python train.py --horizontal_flip=false --task="denoising" --block="basic" --lr=0.0026 --eps=1e-08 --merge_dims=false
Rows from block 3 of a small image denoising model, named by matrix and row number. Rows with one number belong to one channel. Each number is 200 + 20 x the weight over its row's rms, rounded and kept within 0 to 999. All counts start at 0.
After each channel's rows are labels from the 100 images, of 14848, where the channel reaches its highest value: "strongest on" is what is common among them; "lies over" is the class under the peak. Only what is clearly more common there than usual is listed. The data: drawn branching plants.
# convs0: first 3x3 conv (model.enc.1.1.convs.0.weight, 128x128x3x3, each kernel summed), inputs 0-63
# convs1: second 3x3 conv (model.enc.1.1.convs.1.weight, 128x128x3x3, transposed, each kernel summed), outputs 0-63

convs0.23,200,220,209,214,201,210,203,217,225,199,226,168,215,198,225,206,196,200,156,188,267,207,170,202,178,202,193,209,183,163,237,182,208,202,218,190,177,225,181,222,214,207,206,224,270,188,196,189,218,223,229,208,207,226,201,192,217,218,156,216,232,189,184,187
convs1.23,193,204,216,169,216,219,219,192,180,217,198,207,165,195,174,190,193,205,228,184,189,214,197,171,236,182,184,175,203,208,177,228,202,206,205,213,188,217,229,228,187,196,207,229,193,170,184,190,145,193,190,212,203,191,198,202,199,202,209,209,188,194,204,169
strongest on: bare
lies over: wood

convs0.94,201,200,230,211,246,199,208,199,193,209,189,186,200,222,195,197,224,184,238,253,209,219,200,199,186,208,212,200,201,209,151,190,201,195,198,242,203,210,216,193,184,213,218,210,211,211,226,187,187,221,205,234,208,206,199,212,224,204,192,195,203,164,202,217
convs1.94,173,162,218,207,185,198,194,227,189,215,177,197,235,191,206,219,214,222,192,179,183,195,207,197,202,204,188,205,208,179,225,213,200,198,208,246,218,220,202,200,215,248,201,206,187,169,212,241,213,185,211,211,184,222,173,183,204,213,216,186,205,197,239,174
strongest on: white flowers
lies over: foliage

convs0.92,185,189,201,220,174,199,215,208,174,177,216,226,216,171,168,216,188,180,207,197,197,213,177,193,212,194,179,180,230,200,221,211,204,172,192,191,197,180,172,199,187,133,177,198,204,218,184,203,153,161,180,208,196,162,202,160,175,204,176,181,168,170,189,200
convs1.92,192,203,206,188,196,182,210,198,242,177,205,210,178,202,217,203,226,188,185,162,187,236,202,196,206,208,200,182,182,195,155,202,213,205,190,195,190,193,201,190,192,188,235,214,185,157,209,220,182,227,186,222,220,217,185,216,191,225,189,224,236,212,194,217
strongest on: bare
lies over: wood

convs0.19,196,211,171,216,165,207,192,213,207,233,224,228,185,194,209,213,199,149,229,193,220,232,178,232,195,191,205,216,191,209,201,181,198,219,209,210,181,222,191,188,215,218,225,229,208,200,198,187,221,183,226,198,232,223,203,236,225,233,177,229,214,224,254,212
convs1.19,232,219,167,187,206,207,210,195,212,218,172,203,178,186,206,177,200,219,179,198,189,213,221,210,200,199,213,165,196,207,201,192,217,231,176,175,198,206,202,206,169,246,201,198,208,179,192,204,163,219,171,182,185,186,211,202,195,200,215,216,175,157,201,184
strongest on: bare; white flowers
lies over: wood; foliage

convs0.117,209,182,206,190,177,197,160,197,195,191,196,199,210,200,192,194,196,236,215,217,161,202,202,193,147,195,198,193,170,205,191,215,191,198,225,244,189,176,173,200,199,184,205,186,230,185,211,182,210,189,183,176,178,191,187,184,194,200,221,182,227,170,160,193
convs1.117,208,195,210,193,181,194,189,172,215,200,209,191,198,233,185,194,206,202,197,203,217,182,205,207,202,211,231,185,224,203,209,195,208,208,234,157,205,190,195,177,211,172,144,199,204,229,196,176,202,185,200,188,159,211,214,198,176,158,212,188,229,214,179,195
strongest on: night; green leaves; white flowers
lies over: foliage

convs0.7,196,206,181,197,170,186,197,210,200,211,189,193,193,166,197,183,192,186,201,208,205,212,194,205,200,170,193,197,174,169,159,193,184,189,168,177,203,181,178,188,190,217,208,189,193,186,200,205,188,182,184,195,247,204,195,193,215,206,183,201,189,204,146,181
convs1.7,209,189,219,192,202,214,207,183,217,200,207,217,185,209,210,193,229,205,188,205,263,209,194,208,219,174,233,214,186,201,197,218,238,212,191,187,196,206,211,188,220,215,213,204,200,242,169,188,248,193,174,190,166,201,236,197,173,198,172,160,204,197,208,216
strongest on: autumn leaves
lies over: foliage

convs0.27,209,194,219,144,211,167,166,206,160,214,185,208,220,210,184,186,182,178,209,211,210,180,201,187,191,198,209,161,171,186,211,225,208,183,154,182,192,166,220,200,175,196,183,207,183,187,190,202,185,204,171,216,162,178,179,191,176,181,211,186,173,217,190,198
convs1.27,217,198,203,218,160,216,193,199,214,149,232,169,202,182,156,216,220,213,203,172,187,191,189,228,182,194,181,187,185,211,204,185,192,215,199,186,195,190,181,190,160,205,199,200,226,217,208,221,198,203,214,186,214,191,227,204,183,193,206,188,185,212,208,192
strongest on: white flowers
lies over: foliage

convs0.18,224,192,185,191,196,223,221,202,226,158,202,185,153,206,198,204,197,192,221,212,201,178,179,207,222,209,201,186,213,245,165,179,194,169,210,184,198,197,191,198,205,162,199,179,210,209,166,180,160,173,209,175,212,183,182,185,181,204,186,163,184,201,194,187
convs1.18,168,199,209,204,197,189,186,192,176,237,189,193,223,214,224,209,205,198,203,184,208,211,180,183,184,200,177,214,216,179,223,203,166,184,220,231,235,197,198,203,176,221,238,207,178,194,189,209,201,224,212,196,187,195,199,195,186,220,193,211,198,191,210,191
strongest on: bare
lies over: wood

convs0.126,168,199,193,226,212,160,178,199,196,188,183,211,184,218,181,189,202,205,228,215,182,183,222,173,201,187,202,182,174,201,215,219,207,205,217,236,205,195,147,203,166,183,150,193,187,196,226,177,219,175,182,213,217,193,209,193,188,155,213,218,198,174,219,221
convs1.126,242,208,198,204,205,216,195,192,176,204,218,193,210,194,202,230,219,214,209,206,215,230,215,216,173,210,221,210,209,189,216,172,174,175,201,232,183,205,186,166,226,203,179,202,193,212,203,222,226,185,201,184,179,213,175,189,204,184,183,185,209,183,183,204
strongest on: night; pink blossoms
lies over: foliage

convs0.8,202,214,176,185,204,180,221,194,195,171,199,166,167,192,203,208,209,200,182,128,162,216,210,193,192,203,196,186,194,206,199,191,230,165,193,218,226,217,180,209,167,233,201,187,183,190,227,203,204,202,230,202,186,177,184,198,223,232,217,215,183,182,179,208
convs1.8,212,162,155,190,177,208,212,211,206,184,174,201,213,194,182,214,186,187,189,221,193,180,202,222,190,181,212,196,234,224,223,173,167,197,236,184,155,187,202,206,210,196,211,182,193,226,184,199,222,206,236,189,196,153,188,190,202,197,163,194,200,165,207,176
strongest on: white flowers
lies over: foliage

convs0.62,179,212,216,217,177,185,197,197,194,206,224,217,192,229,178,199,211,173,204,189,194,218,194,193,195,181,209,190,200,179,202,192,206,206,203,234,248,200,219,202,200,212,191,215,200,205,217,167,179,196,207,202,189,194,199,225,193,204,212,177,206,152,149,198
convs1.62,234,190,189,219,206,225,198,219,203,173,206,175,201,202,225,194,204,215,213,227,228,210,211,226,166,210,234,182,225,200,217,192,186,197,181,210,194,191,222,176,205,219,211,171,198,217,198,211,240,192,182,181,201,208,205,207,177,168,192,201,253,179,210,210
strongest on: autumn leaves
lies over: foliage

convs0.34,227,195,230,196,196,180,210,203,155,195,229,157,192,204,189,219,201,190,165,188,194,197,199,201,178,208,186,192,178,205,234,217,206,211,188,180,185,167,197,224,168,195,201,199,214,228,224,214,194,224,150,214,225,201,218,183,200,174,170,227,176,183,161,196
convs1.34,197,195,179,217,204,237,199,243,190,193,218,239,174,195,197,195,205,199,242,193,165,211,176,203,199,207,186,200,181,153,178,187,179,186,191,201,224,192,195,189,157,206,258,178,173,193,189,235,204,168,201,184,188,193,173,172,194,233,217,223,189,221,214,173
strongest on: bare
lies over: sky

convs0.44,218,184,188,201,170,187,206,195,209,186,201,251,199,187,192,203,194,202,207,264,179,200,178,214,220,213,192,187,172,181,184,138,208,163,221,195,201,225,219,225,204,181,189,216,168,210,202,223,206,193,188,212,218,215,193,183,202,173,189,177,229,191,172,209
convs1.44,185,192,199,212,207,211,206,207,243,217,160,214,179,186,213,205,244,178,201,182,220,217,193,204,211,184,202,201,190,197,180,208,183,244,176,210,193,219,189,199,202,199,241,196,166,209,168,186,198,225,183,202,172,203,227,189,193,238,178,201,181,202,217,200
strongest on: autumn leaves
lies over: foliage

convs0.17,211,194,217,182,212,190,184,190,203,198,211,191,225,216,194,199,216,202,185,159,230,189,196,208,223,196,212,191,200,200,226,235,213,214,208,176,183,168,208,206,157,206,223,238,207,209,167,225,208,190,166,224,180,178,199,183,164,205,118,210,178,194,204,203
convs1.17,212,214,225,195,215,233,214,216,157,248,219,227,218,170,207,209,218,206,184,203,223,206,178,184,242,195,186,214,163,168,186,222,171,188,178,227,203,212,228,169,184,214,225,215,219,222,192,213,185,199,218,207,190,208,207,201,211,219,223,174,181,204,206,235
strongest on: bare
lies over: wood

convs0.60,209,203,134,235,191,171,204,193,223,211,196,194,150,186,196,203,192,220,205,211,189,193,180,188,199,211,189,202,205,185,244,213,192,197,184,196,224,192,186,207,175,217,181,183,161,217,190,204,230,189,206,179,234,171,196,184,198,219,222,201,178,177,231,206
convs1.60,195,197,244,161,201,200,199,209,183,176,187,202,233,216,178,196,234,176,206,180,192,217,223,186,196,212,209,213,186,210,175,188,212,224,202,181,150,215,191,195,199,182,221,228,196,176,200,177,161,199,170,231,210,228,178,187,188,187,192,215,209,194,160,193
strongest on: white flowers
lies over: wood

convs0.26,212,191,234,153,211,191,192,202,198,205,173,197,214,220,198,205,208,222,212,191,205,172,204,182,184,213,208,202,211,222,210,234,173,178,214,231,198,193,173,179,220,202,189,170,194,191,207,208,160,181,185,211,212,169,173,182,261,208,231,165,185,186,186,227
convs1.26,220,216,199,189,193,174,178,205,208,166,219,168,225,209,201,214,200,182,199,203,214,192,201,171,161,224,204,186,182,207,181,174,209,202,194,198,198,207,218,188,202,231,163,193,195,218,212,220,208,239,226,216,187,207,183,220,181,234,190,188,200,198,204,183
strongest on: white flowers
lies over: foliage

convs0.77,153,207,209,195,184,194,195,188,186,174,154,216,210,182,194,187,190,198,195,204,220,213,192,184,189,199,220,198,206,232,212,205,198,217,209,228,198,201,243,195,198,193,196,220,203,199,184,191,202,225,211,183,230,208,200,196,233,200,194,211,210,178,235,171
convs1.77,221,185,226,190,205,175,197,215,196,229,218,189,260,208,184,203,210,208,208,199,205,208,172,229,165,210,179,188,223,193,194,202,217,216,208,185,188,217,170,210,192,188,184,188,177,182,206,187,228,205,209,181,201,231,209,210,181,229,204,200,213,221,175,216
strongest on: autumn leaves; green leaves
lies over: foliage

convs0.11,195,204,188,196,203,184,204,184,198,207,223,186,171,201,164,196,197,170,187,240,212,201,187,213,193,188,226,203,208,218,204,166,196,209,201,224,223,194,197,203,163,228,191,194,178,199,208,173,187,201,211,232,208,177,210,198,239,176,213,238,183,208,194,173
convs1.11,216,203,177,209,172,223,210,214,203,159,168,208,231,216,220,205,205,226,214,209,247,191,183,224,197,192,199,217,206,196,216,212,219,208,161,195,199,217,186,187,235,199,199,191,208,214,181,223,171,235,236,225,172,189,205,189,195,222,188,193,214,152,215,195
strongest on: white flowers; narrow
lies over: wood

convs0.52,174,216,225,230,176,210,239,189,181,186,208,178,197,187,188,192,182,212,210,191,218,186,158,195,190,187,172,219,204,192,219,198,208,199,206,185,209,184,187,198,193,178,201,195,227,206,223,204,173,184,175,175,229,184,219,188,186,182,192,200,175,146,210,208
convs1.52,174,206,174,232,192,189,199,224,194,158,167,200,183,211,189,190,201,183,185,204,183,226,189,187,213,202,208,161,206,199,187,205,220,209,199,187,185,224,175,180,184,219,179,180,172,173,188,226,177,215,197,218,182,175,206,207,205,160,211,201,209,192,204,198
strongest on: autumn leaves; night
lies over: foliage